A small image super-resolution model, trained from scratch.
Training: normuon at rate 0.0098, 5500 steps, batches of 48.
Rows from block 2, named by matrix and row number. Rows with one number belong to one channel. Each number is 128 + 32 x the weight over its row's rms, rounded and kept within 0 to 255. All counts start at 0. Numbers have three digits each. After the name is the row's rms in percent of the matrix's.
# convs0: first 3x3 conv (model.enc.1.0.convs.0.weight, 192x192x3x3), inputs 144-147, a 3x3 kernel for each
# convs1: second 3x3 conv (model.enc.1.0.convs.1.weight, 192x192x3x3, transposed), outputs 144-147, a 3x3 kernel for each
convs0.76 108:132129132149082106162125143175126129164110142136147056142166057125139125081173088124136114095138145139139101
convs1.76 113:103130104111146126106136076112136098209100090147128062124118205089154194175136172160116158157137119104101103
convs0.77 107:121187112157068078097064179097071111173174094071059089093124105107147136135093128106130141119090171139212143
convs1.77 127:130105127194109122140112147104153167141150163135191224119129133149087096153134090120086133133228126157116159
convs0.78 097:079116158149130098158147089118118094145140130173126031157158094129130126181130128161147118179132072097119139
convs1.78 087:180113139149136136150120063136151073122144147153195167104114131141112142171097080111100151165158119165146142
convs0.79 112:134138140128105166112132117096122051137068169132114116149150070126132101125134109197066159122078175157187141
convs1.79 141:144150112108153128163168131065185166090210187130130153158207166160180095076132126104137160107133162058127073
convs0.80 094:199135115144138115156179171148148167140107106117047076090122185154139153164149118032063136085100099097180150
convs1.80 081:117093111133083121115078094183168102129126099139126151153173092100079087124103113152133127156168207189186137
convs0.81 098:143118159158090142143135137140168107106192106117145115068063133119157124135121082076047101148143079110117099
convs1.81 101:074130089181134089159126125118024157131079119106091153148207159139144150172152156155070091103155158111069087
convs0.82 096:170126176174124171129101177137160165113093155107064233173094131196185076156134129092137156108149170081116172
convs1.82 081:077122149062163140019058114080223209150127141136096088161133075177124114148096116172107110130115110184186151
convs0.83 102:151106185075133160154118053115085077155156124081158097120092177185115161132133109191146124161127071132143136
convs1.83 099:195179171068124136160187104148130100165106109189125051116164141090144120107079080140114127135113152180139052
convs0.84 101:097099163067111145069129122169069223150123205142135151091131114137158126158149172048155176124098158144143114
convs1.84 087:132165173126144141124190210070072145063195135131126110068090143141132102221208166105128143149105161081153084
convs0.85 101:181145110172153191173136115168121118104113112156111100097124128080095103108095108105096129101157132098131046
convs1.85 099:081057153108127088128165114131144134167183109101104100134132140120113155146147162160175172127142166119205159
convs0.86 097:080149111100129090153141153138141077150197185086072042131141154125142081115184128144163077122117100155090136
convs1.86 110:154203142167138106130126131153156181130071086160110111130134167123135110104138138147102145156140160105098119
convs0.87 106:137142134128139088122122154124171169169100109159151128089129168105147116099078093125141092080109121049092211
convs1.87 118:120140118146146126140141115175137078119070079200240153184091078073110138139146147149141173174131140161099130
convs0.88 100:138107165148122146157176127080094163148143211164097144086114092104110103114183194192162142129050170076131128
convs1.88 095:116081112067101112120100137085174105059148100032119096140129103156176105116101103072134075107102122099068070
convs0.89 103:104117139148120125127130155091075121143075099100143087142126123129140178142108233109112189124111127194113103
convs1.89 102:129119147093108157077068104143160117166151091121166101094131082112153104062046084178084122076176130125130112
convs0.90 095:128143140131153116112089129161176104164174131129146184114161144111134099133123139104149098157130055127091021
convs1.90 086:154133205153112130128153116106088065092158135129110124118123126138163131107170156163187156114075123159044122
convs0.91 104:084084118117121155089124125144125138077142154110122125146090109147104123106144132055103115177157094046068098
convs1.91 112:121131193087153134130128104136145094071169116114138059140155161103087066127138107175196126090078114146128064
convs0.92 100:130136142133087099168088164117107104109134172147099107115130184145111105203150117100114117169122135204211237
convs1.92 097:107217130086109161149141132116107151091094139166119166126161145108133126113153157103189160136123164116100077
convs0.93 111:133132117141101127101172175155099116187118100141088119076105133121153170150183122055126083155135127117140026
convs1.93 120:099098117113119110135080125158126131166161058139105097134103158135135114100074116141142165129178105130168196
convs0.94 095:140191149127124152180161154116123187108160131120121155159112127132145133164090112123143114177146130120123163
convs1.94 083:111086083132121102076064074115098120105111138152097182117125147117165116119183103137138050115105065185155114
convs0.95 102:133176140107123119119142164149073104111150106128127142165072077098078096140069140103128117070083141085094126
convs1.95 107:043144144089147132070132144161151121133107123123147134150107158125169153118138122119161176127153230189223173
convs0.96 091:143098146146099092152148095148136128121147104113131107178154116165142101153059076122140195139100160136098175
convs1.96 081:143124137196133128111140128137062124134108124152100173116115098136153098102119148095151125091113162126110138
convs0.97 104:146139119135158151109122132149128165158119148095144141192133097158182112127129099193166137173120135200171143
convs1.97 101:158120130152123133131125129115164167036087103066103143123128096126115113099146128124089142129128141109138084
convs0.98 104:134173085086165166095086058164132091162158224050206216085110045109137018118196112123098132110124200039119135
convs1.98 098:185122136140094114140130175103111121065164092119065067158110123179131117134168149099155152125089118155218164
convs0.99 094:169139134138140117091185108139117121061058115164143046089131098063108138116135139113136143109119161194125195
convs1.99 084:102061177149139190059152115087100110174203226125084102112152134153171216113124188083091139167077089107099106
convs0.100 103:120106102142126138143066153081110097120168041131152112053145142083109180102121169085120114130157116116126170
convs1.100 116:106133119154119108134124150167114067181112255152114138109094205087127152086147105117137156117074141104105213
convs0.101 108:131146121083168164116081136171144154116171107131157064161126173193126133106101077148149171140095186129101141
convs1.101 119:086119113099103090149122099133099090086129121094071108125072104073076092134141156189210145093077097112151180
convs0.102 091:166197147116203119133198160110175157130108071077090089128100127124155110067099169113133070079068053110082059
convs1.102 082:064107139133104122109092101173147154121155215077043154140170142117164107130171124226130163143155140125192129
convs0.103 092:133125149145129118140087120146154128135120110140159126129192167154121139172123104113082130133116141086172164
convs1.103 080:150141141088152092161141109114126051118071134111163192119078101124048106149113162072174146092119139144143189
convs0.104 099:137112141101101109142082127125164132116157144181140111127178144120176142133123158175131111190113153114112116
convs1.104 094:175160161096126174126177126159160095154093145129117167134197118101121124153126112142112156134166114142103100
convs0.105 094:073098139184151120156125154126125066194125087140067100135081154079139135123165174102137152151201177194183135
convs1.105 083:115107098121107099149110121156156071193149091153155174082130181105120161162125143087053071135118149110130134
convs0.106 103:132128114097130137065113132129137102117148133111151167113125163092084149074078130111136153148093205157173193
convs1.106 103:095138182136135120137135093092120103106099168076097163119141163138132144119164197111081108121102052135188146
convs0.107 105:195130206149125154109186187089128153152123094156068152161133056122177090150142034204174162148170081096194063
convs1.107 102:115080061108132094104122120130106108129194094081131076092133103115108101167127119134119082102098115103166166
convs0.108 095:120120063143173116098107123156034109146072097129152143145135141169166106120129189109158198156104139150121100
convs1.108 089:111147163099146146177089058172147117138153085136188105090080108081082169105101136140152064147093154076117212
convs0.109 104:085185181129143098111104081152123051033113164069026093151134151133111132144081167098183091127145106125121044
convs1.109 107:117154135113154147140152131101195172093150212137139110150174117114203111085118128116147142152132119118163156
convs0.110 107:170137148154123164132125136130088129115142113156153201104063165120105200130149093148154125143227117142225113
convs1.110 113:123129110092094069079100085085102126131098104130145146127171153097169126130139148127078125144058132155070206
convs0.111 096:106128112134140157101129172082136129168092056158149120117172182139173160127148092157110124085127140101103137
convs1.111 095:128174135145093106217122126149089109183137092179070112125145134063088161112078143178153086151157100168140078
convs0.112 100:160183135125145117168130099085178114088190102108187192121118124120111104159111161177167153177130173104124104
convs1.112 097:166115102097094122161139153127072147128088150110109132133098127144124191071160166086123106122118151086096144
convs0.113 094:144111098081161111048111131192168112140106151108073117157158091082109137102159171122123046083129093091111142
convs1.113 081:145097190150172180088177115139173124144109108121100095126109086150155167076128159167137181163153193180084164
convs0.114 105:130142098159128086133169053109136165155146120134169080181145153137198235101154215143102182066040138162101082
convs1.114 120:161134158192116110136082096096109106143178137095111104019102096068093076090112121116128117089102143138127114
convs0.115 093:076123125160135112202141117159094117095018043071108094155087074122098150111096158151057149098149140160117128
convs1.115 081:187110100150136155167150135106169216139221202163130145131152151148167136157137174143129136133111122099140117
convs0.116 104:126094133163112118135137146104178135139217152139175170125110160081051105066108149134098166116141071156191171
convs1.116 139:125129106089163088125162092066102171020053176117118159157187145108163150142144115101073071213109109138116107
convs0.117 097:111131153129145148146160084047125150071105131104192143151161114152099161145133178143068031124116000184160091
convs1.117 085:115106097127100121154130149110092160108134177142185148112099084118108112131146121131104201110169121145122131
convs0.118 099:117109119141089140135073105121149112111100160171060171136189158154177184170177113089127220068156137115149147
convs1.118 094:132134134122126106152108146167221164143159227142128119075115091149098098067096122102111193163087144155188160
convs0.119 102:114097136169172111083138098141141150150206141117077114110076128184098091123093083186198106143113108141136181
convs1.119 104:152156152114136108141114161150133131106076140097106065159176155174156137156129111099161095097146082085089110
convs0.120 100:163169121123191164054142190119124142138195166130136151098126143121154106123124056071095073131075115162148153
convs1.120 099:133109124162136115149154088179081120148113090108101141141085171139126127157124196076063110098133182077174138
convs0.121 103:167140109126154109131117103132134094143140131109188125142169120098109141151155143096124103116150087130082105
convs1.121 111:094128155096131104105160113148162179094165174110147104153135136085103116109074114109085101134094076192131116
convs0.122 105:154087135081150129099204126066133102063157108054161116190180136185164110121130088094133110118139036141192152
convs1.122 113:110107163127105177107093184174102161132100129097127160124171117109130172140141124191155103141164053138119095
convs0.123 098:103131145175117131190107144148090092131138120179169198087142094129154113171095129126150135098105099107161112
convs1.123 084:164105074112124155097117102044074087110082026142169090115123167141137162139078114072094128118131169148076084
convs0.124 103:140157087109181085129182128170128127156062157138128115097093072087149081074162160070140125187156153165072110
convs1.124 100:111110108154099130107159106180196140084159168127061129104082134154147128151169184157139104088098102045165161
convs0.125 101:085101172126081155112103153167127106149136073090076157131216122127170118213138128137088147153109128130158156
convs1.125 095:121152133121119090113137157127145115103094123103111152143131078186094117082048083146190146152145116167181213
convs0.126 108:044105166074074187182147176164094097117161123137168092074109137142149152190172136190208145242152140176131130
convs1.126 106:087124108091111152161147139170151142178154040106152059138103091158081114150106120153158109158115105123098156
convs0.127 108:110120152121173116113111146143172127161116164154173093182160158143109138127130123143116107165156214141128204
convs1.127 110:141161140165134112116128138126077098150157174219141157093057127121119109107153109118135108069044079124098042
convs0.128 095:139126115136131127033101131084150156137098161148168151116092106164150114187164125138161085155177157164050152
convs1.128 085:135138102132143124141153148092088170064127174140042087141117080088141110080058125138151109141097065102148139
convs0.129 102:170120103128100129136120151063101133145072089173139084123129124133087138078105177079076118047122121121199054
convs1.129 103:162192132150146128117046073179119104136230084074165139150127129165182159120118104103115149120086124169091115
convs0.130 099:111053102133147119138137107112130120115093067100151122097133088115118138132130103170140065143156184145133086
convs1.130 126:138149105173159101212207187153114137151148120177149079109114157100128150163145153147121156082072142117133149
convs0.131 101:113106168133149129098127107160128057107102027191166139160125184133099141078106186094131057093172098124121187
convs1.131 102:176179149116128089142072120172091130177183174199160146128165155089152110137106103126138137136162168156151081
convs0.132 095:108170162143087113138139093058123110042139118095119133134087132127134161200147146126082121152139146173175103
convs1.132 091:131142159093096182075084097151207144173160124109136176167113108126118160048131099064105164132111166159177180
convs0.133 095:142108103138094198126098145146141074143170105107107155142190170175119118180172090131088123123091130107113202
convs1.133 099:150177105120105124087133115157137108133060071155186107129070091131146135122083120061125150086135119098081118
convs0.134 095:092110102080163113131174111145111140114143169107079124114101108140102107153143120114079107142148139172125151
convs1.134 092:145153100132076076152124135150132137124079100103100153122154135120126136137149094096107082104141168144079090
convs0.135 104:092103100148141157092149143177091121146098088103141128123174149111127101150137147060106125167199171089071032
convs1.135 102:114177160097142128132138121156084074180132083175168131102148138107115083140162163183229201084089161133190152
convs0.136 093:170144120215142133131033102083096145138108133211132210122114192163140144129124129087192124151131132077150132
convs1.136 088:166193137134132145112152133135098120130135113054134129181121106113113096130143151107147198137140145151214188
convs0.137 095:147112119114122107136174100131114174115136100102132139096148136125083160124071132109080107051133176149157163
convs1.137 103:108115134136094166170129141153130153144124097068117155136176157148123162155088103124109087121127123156110178
convs0.138 103:126100066102121106127131076127143135156146166024097139123157125163135100161114148121135107083140073179066103
convs1.138 098:195165137148140156120149086134136155150133112113052168132195150080151109144125119152163143103077128142128158
convs0.139 104:074145175113100114141103158128129081162114100133172156158157165103143177128172163102096017155149030155126100
convs1.139 106:102145131108144130124185067146137098153149188131114153140096086116100098076116104136171157194091152103135139
convs0.140 097:134101115063055089148150080152143069151058125156051156148144136076087166122093161155205183120142177206150154
convs1.140 084:144124149177203127146096137058121073147123116178112103098151095158138131116094124121138143046119144069027149
convs0.141 097:156135152132169178137123174135089124090107074112147136149188135192164106142106195116126124137055132083132030
convs1.141 088:046048083066136096152149079152145177202166204176119105172085083154106089108117130160134148117063107171203129
convs0.142 095:173128141146110154079056092184111092134110082171125077091139109124161144157164172152131111135070067122138115
convs1.142 091:132111108176167099118118076210185130092098136161140082150133146136117184127119166069077062135173170160157205
convs0.143 095:107175135141160077179131058091121174136137236104123090162088033147069123166106128136117142139063169150082157
convs1.143 086:130110087176116088116082128093161143106141121096111148051080145090174114172194136095170135108160179174167100
convs0.144 103:168163145141148167138077155113153175127134078160088088053102183069195176091112146081101149088118170036135169
convs1.144 101:085094093110079107157116071175199108117111181087103129162111123134099168116119149108159146128127106120167161
convs0.145 095:117126142124111164172175136079160117105101155138114150091099121130121135109098155109103117147136079093177142
convs1.145 084:135060047154165104158141159133114099084089196139126162168107103126121108157164126141118166154177165149128166
convs0.146 098:113133110122114135137102133133095178129151178133170153140136137122106102082114082119167100159144152141144132
convs1.146 083:132120105090091117136186132135141105120107098103120179114110158165167140109137182106131151139075139114150172
convs0.147 090:146128123117129133129117130118111153111111173084101163132071061132091055109119039170134125116138106108119076
convs1.147 082:102236126097156128105076128086080097165178140099151125164189185133172140162185125118123162119142173136181075
convs0.148 099:115082111146089094110091124133156117156083070123109130137132111161146074123127044178165136138170211157179148
convs1.148 096:137159174089135153102141176163135152221099087175116076120152121152175143162160170139152129068120110118057078
convs0.149 100:150082119126130074119124165118200145089154194129166123173158161138117143103111136128251196115133172085146160
convs1.149 093:097153161093143183120150128175174141180068092134099119116175148063121116118140102075099200127160225167083127
convs0.150 105:176149177109138184120088147131109091079079161205147122118131153128130125122164108117075044124154099145173138
convs1.150 104:104175116092124120106099137090139151159200168205135128129170114135191121072073124145131127138048141162137152